{
  "horizontal_flip": false,
  "encoder_arch": "regnet",
  "encoder_norm": "batchnorm",
  "encoder_widths": [48, 96, 192, 384],
  "decoder_activation": "leaky_relu",
  "decoder_block": "basic",
  "decoder_upsampling": "pixel_shuffle",
  "learning_rate": 0.0012,
  "eps": 1e-10,
  "cautious_weight_decay": true,
  "ema_decay": 0.995,
  "final_lr_fraction": 0.05
}
Rows from block 3 of the decoder of a small image autoencoder, named by matrix and row number. Rows with one number belong to one channel. Each number is 128 + 24 x the weight over its row's rms, rounded and kept within 0 to 255. All counts start at 0. Numbers have three digits each.
After each channel's rows are labels from the 100 images, of 14848, where the channel reaches its highest value: "colour at peak" is the nearest of a few named colours to the mean colour under the peak; "top examples" is what is common among them. Only what is clearly more common there than usual is listed. The data: small charts drawn from random numbers. In brackets: how many of the 100, against the usual share in percent.
# convs0: first 3x3 conv (decoder.decb.0.1.convs.0.weight, 128x128x3x3, each kernel summed), inputs 64-127
# convs1: second 3x3 conv (decoder.decb.0.1.convs.1.weight, 128x128x3x3, transposed, each kernel summed), outputs 64-127

convs0.26:116117125122106126149118089061124121158129164167124131145092127131090148134118129117126153104115131166153139149181159132117081112133115141165132153148120151125150126135108145131138166110159131
convs1.26:158130136119124131118134173115120152110140092099110105141168134073136130117170113122155105107137118129097169128097108133179105151127140139106159122131115112195135120130153130119156116119108135
colour at peak: grey (31 vs 11)
top examples: stacked bars (42 vs 7.3); items: eight (31 vs 13.1)

convs0.0:130156116134139136135138155125146133119100117136138165168084137151163131126136088151121124081093150106110162149174137117146176101093143141119165169141114164129096109180098142133131184158121137
convs1.0:142162166149110119124115163131150181115141097153144102126131150108117161164131156120157156137124131112124133148124128142089137117169148128110105121127081127083088146160163134121118111173125141
colour at peak: black (73 vs 14.8)
top examples: dark theme (96 vs 30.4)

convs0.31:152156122144114141135157110159127129122101171136176126203162125104134157132135115143151140130138113120147154118129143132121142179143122087100082160122155149144157200128108138130159133189127149
convs1.31:122111163157166135129138180143134141143142083088151112124084150164130132134153162134072109126129145139097150157148127098150153097107134108117051137147171147087058136154106140130140114100105118
colour at peak: black (40 vs 14.8)
top examples: dark theme (67 vs 30.4); heat grid (58 vs 7.2)

convs0.107:136159147159116137143117122143164133131184107128125109145122179122150142138147143132093153116175132124091133128149172149112111139158156102154107105134134147158180134114135147136127144122121131
convs1.107:122140129127148132123129165081121120141161113156110156132135146123171149152116103124122131091112118101134098148113111147149132142131140125154111074186090137113133139121124133133124117157065172
colour at peak: grey (28 vs 11)
top examples: horizontal bar chart (41 vs 7); heat grid (32 vs 7.2)

convs0.92:140136114150159148116137141140149137133201094174154083121142119138128121151124123137124121157147160106132095110098134126149130155164149138119105094101181140119144137114120122142121163135121142
convs1.92:096141113140098129133123149097120157147089136129127135118139133098139163160113145115147156115117132140100107166091149141137121110132081106124126165122110151127125155147156148127121052138141130
colour at peak: brown (62 vs 10.8)
top examples: dark theme (89 vs 30.4); heat grid (74 vs 7.2)

convs0.38:113141145145115133149140134160129087130124080113148102131092100155167155116139143127136143142183134151135146128115102135123114126074111132140123143105188154181115126127159148134104145129144142
convs1.38:128093125082109145120117072132129145089132111131088102149129147095132132146137101130129111129109111094137169158119149132147180147162121128143120155211098136102148134095094117135129112136140115
colour at peak: grey (43 vs 11)
top examples: horizontal bar chart (79 vs 7); items: seven (51 vs 12.7)

convs0.69:132136122137103126127108097149121116135122152113125155133171146132084177093192163145123162101135130087107143126149138109136150160170124107075170181184085140131136144134161146132127127128183126
convs1.69:138124072138160127138138148104152131136164122149109158134042121148167144135081115136132145198117148122166165127094137120078114119116115122119099100133104122104109098136113132125143144123086143
colour at peak: white (90 vs 37.2)
top examples: legend (100 vs 29)

convs0.3:133135114139163142129117133164109146148105153107152157117132079176170124156102169156150122144165130133146110120130114115155177168168124149145160122079196144138143182123141141142142163143119164
convs1.3:150136108134114143122127155088089070144186144120133093156117150093208118127122083118113119116093156105108104124137140130095124112166124116163134152166085117107107096149116115133136138147151143
colour at peak: pink (49 vs 17.6)
top examples: horizontal bar chart (41 vs 7); ring chart (29 vs 7.2)

convs0.81:160141134141183149133118085117131134113147117103129115139181120133088195161074145126112138158175097150125156132132102147139117163122128137141152138135102065125144117130141125137098148131153145
convs1.81:154139104117084126118127103121142145129077126157136074150093138146150129084149110129126152098100136132147168162132143141138123139126125121152115115182077124152081060136118130131114103096093115
colour at peak: white (84 vs 37.2)
top examples: legend (100 vs 29); ring chart (33 vs 7.2)

convs0.12:141118145099174167134177154160099147148139126162140136123118135146136115143133093117147124180125125153135106127108122186130131141127145152166148095098128145134092151181140119129156149131114099
convs1.12:123078154123107149130111092067125146125118121139132172117164124108099080154156144126139182127134121124107177125097137105120133120106153147133148153139190127086159115124154140145123106104179138
colour at peak: cyan (31 vs 1.9)
top examples: dark theme (75 vs 30.4); ring chart (35 vs 7.2); kind: heat grid (27 vs 7.2)

convs0.99:151147135159162137125133184118141137103162129114157135142103159171142163061155138140138153097131113115135138155120139139117159137153115127139145162129131096111101152133168146123145139100132134
convs1.99:143131152116146130097133161105121094114148117145136122148107127129089079084106138121125116149159136147131076088106121132133097115156116111129124091099165135097087158157157145127126093119130136
colour at peak: grey (41 vs 11)
top examples: bar chart (82 vs 7.1); items: eight (46 vs 13.1); items: seven (35 vs 12.7)

convs0.101:159108128145148135136131140154145126142167161124136122160116123116189150088094163157179152121164131127131130193117123131101136125148145138097143170152117164147129146134155144127170123085116136
convs1.101:120147115103188130130113137122159115080105121138100135119087132172069084106074100137111108138114156139132148111160123151109143130163144142158130151111060126181133101110133122125142095144135120
colour at peak: black (33 vs 14.8)
top examples: radar chart (28 vs 7.1)

convs0.118:139119168124087139120130138126132130128120149151136117184240126103172139149181129154165138129141126118116165135136163124091127099087100111109162182134140117155141167100115134140170132146153121
convs1.118:118174118147150119121133108144127127110132126111126115126073133146076160074103146126129123141141145158141130120137131160167143144161152093119102093105145086120111138140162126111129171126095145
colour at peak: black (100 vs 14.8)
top examples: dark theme (100 vs 30.4); ring chart (38 vs 7.2); kind: pie chart (29 vs 7.1)

convs0.21:111178171144158151137111147112141137146168162095141124142155181138100110148126153111116151143169109130142146166135120135162134131091144121176172141119096136159170128114140137138134089147130139
convs1.21:125101134138074126113123097124131080114079111128138178141103156135131151101100175121115126106171159141139100124167140147159143130164163121112117129143119114120112132157185129120110164182125128
colour at peak: brown (59 vs 10.8); black (36 vs 14.8)
top examples: dark theme (95 vs 30.4); legend (80 vs 29); horizontal bar chart (26 vs 7)

convs0.13:127144139117155160123169112141151123139136127129131131155184158158122165162143107152129101165166102127120125072096161171157072123160104106140149097114147127174113152159076145096104152183119131
convs1.13:061139122140092138125109139153109157149103074120147117088156137105124124186121177120074131093142120147115105150129109110158162163090131126117092146113116125083124163122125140133102114060128149
colour at peak: black (57 vs 14.8); brown (27 vs 10.8)
top examples: dark theme (84 vs 30.4)

convs0.87:130148191108152147138139166135129102146170135117142126124173131095169114177147141125144131165172172155143113142100117123154138125112142143144125140106177174208134116143179140134160135112149132
convs1.87:128134123097118141111128123161117153138136084196106144128105162155112103121126095126120111161125105116132190128088154143136149154129144114124106179153151159099135152075121126134130074166092155
colour at peak: brown (58 vs 10.8)
top examples: dark theme (75 vs 30.4); horizontal bar chart (69 vs 7)

convs0.16:107141131140162129151126184140119103080099129115142131167155157168114176131138128137121132168148134127117137112150113111169134157130157138132199158161143132132137139122194143138123113153156132
convs1.16:136145079111134138122127099092141157158110144133124144137118113107095061144131147126114122114074143146130111161130141136106116171188124119128125124152113124119086144140097123118157120107065148
colour at peak: white (96 vs 37.2)
top examples: legend (100 vs 29)

convs0.127:161150156174131129126144135136125133117190109094171144098161121143118144122119150127145107115141163138138148163131127149108122158146141139142127112098152113124126194159128131126165181125147147
convs1.127:146131128105127147113136161136129153163123109127100130148115152122165136163122111132090080148126156103083137127146137139091153082140109145134099157147132108166138107118131117123152067151177141
colour at peak: pink (52 vs 17.6); grey (44 vs 11)
top examples: heat grid (66 vs 7.2); horizontal bar chart (34 vs 7)

convs0.100:145142175132136141127114120114137142171156108111117160082137153143170120160113124145102134202134122149098147158123112147139134147108144129130156084121124152124120133116140135127130080156146110
convs1.100:129122105145133129136119144183144106096094150087132098156113120125128137134131115132166112120062129126162140154123150133175078100111121108116115190127120161131153124175165120126138147169104130
colour at peak: pink (62 vs 17.6)
top examples: legend (100 vs 29)

convs0.121:160123127088157148127118111133107170146169112150158081107130157139128156104110141124186134139150147142151114180125119170129151140122141143163169153113110165121159126115167110147149121144167150
convs1.121:151166124156154120133113162142147110125164158149112180109098103113089107102104122127110107119163124128144082070167140143094110148106117127131156191107154133112134143140079129118141159115082113
colour at peak: pink (41 vs 17.6)
top examples: horizontal bar chart (83 vs 7)

convs0.72:156143133113148140123149178117128146106164168120121097196150167136153117137148156149126163143147144112134122147137150177122148118113150129147159168137119120108102118135157171124144120173135098
convs1.72:121101138144117122140130118135170179122111098135138132096108128098106105080150087131164116133102146139147126132121130099139149136168164139152102112135120111137119163165148133136140144103096124
colour at peak: black (97 vs 14.8)
top examples: dark theme (100 vs 30.4)

convs0.8:142158150105129127138130179142145170138140182131104128104099107137155168156145162135127128140155133158124164136135121103184204163137135122127126144128117099128137087123161157142119121128142120
convs1.8:130064119113139139118125125084139130098124126132118088134129126157137116106138102118144164122102150126122135146142151164087133117070093099097135127124101098200104114137141135131143092142140117
colour at peak: pink (65 vs 17.6)
top examples: pie chart (38 vs 7.1)

convs0.119:147099137142125160134140134121154166133175155099125126155135113115189105125115159137156096151167144138157119096125138149144113122127130161153111132140156138157140107118126128152135122162117137
convs1.119:100139124133132135135133154180127181127140091132135090099175127172066160128147129136115148104067147098108158129179115125114132168167168127118167136083109140139092165146116128113122083108123142
colour at peak: black (79 vs 14.8)
top examples: dark theme (84 vs 30.4)

convs0.109:116128099120125125143133094120148079152116152123139177140131175160127138079151128132196164122100113130137121162127161141147125134134127121089158154196185074155103137132129135134138163161100144
convs1.109:135149134128111132116127162133121153090141116145101127120122120105110166095092140137054132157160136137123185118119163169179142077193158150118102131073160165104135123127151128122143103137168125
colour at peak: brown (63 vs 10.8)
top examples: dark theme (97 vs 30.4); bar chart (36 vs 7.1); items: seven (30 vs 12.7)

convs0.5:119123110176132138148140112137117073156065132124133177145162144145141081122200145153134174136156156178145143150127137130121099115130126110127150124148137182145129130142175136134143100106162124
convs1.5:143139161108124127138161119123148164118114141126156086164084140103098138112155091131155159086103141106115147173165192104130164072108110141131079081143120082150088099123116134118130118164109165
colour at peak: pink (62 vs 17.6)
top examples: items: seven (31 vs 12.7); lollipop chart (30 vs 7.3)

convs0.95:133153144125133159125119098132134151143111133144131146140132138094213141126128122180112128127103154171144151154104124106160125125137115169126117135135127164175129165152113124139174128134111135
convs1.95:086158144139110130141125132100100126129111115138104123133095134151053094127130130132176114119167146146123124112174166138151146080096133131149091129089150115116082143120130131118098105137130131
colour at peak: black (61 vs 14.8)
top examples: dark theme (70 vs 30.4)

convs0.40:083133125135104143147140150146120118148141092127140135155132159167144166134106121139096072185177137134139128160130109077122128151115147173157093167120181099116116126142141149147087088118189150
convs1.40:117107117090118125139120114133115160109126205135100118155139131108133118142161088130143135114036137150100159134106124138142128085121128137117129079104076084177162149122125129129179155128102140
colour at peak: pink (67 vs 17.6)
top examples: legend (91 vs 29); dip in the middle (33 vs 13); trend: rising (32 vs 12.8)

convs0.52:114154153156121144116133153124149150159134155110133139093139148106105104150131137132146134154162108111153125150152144157111123121182155125143102110088132147131107139123102145121160147143148142
convs1.52:147133104132184138118120155192141094138143116138125110146106145142140087147152123126118132106088152132123134133096111140126152120167116126137126167143160128128120128145196138138128106121140126
colour at peak: pink (66 vs 17.6)
top examples: ring chart (60 vs 7.2); pie chart (40 vs 7.1)

convs0.76:115131170179113131134125125160162161150148156141132126132183103093151181145115163157148128133131161153113125144137097124167128107146135122132109125190145095151138151112139133128112129108149119
convs1.76:111134124127131124139126098155111137128139138113116128114077124108133168091139125128087143140068131122133098136138117139088188164106114136130106071087118147144129102130110118118181160128155128
colour at peak: pink (52 vs 17.6)
top examples: legend (99 vs 29); dip in the middle (30 vs 13)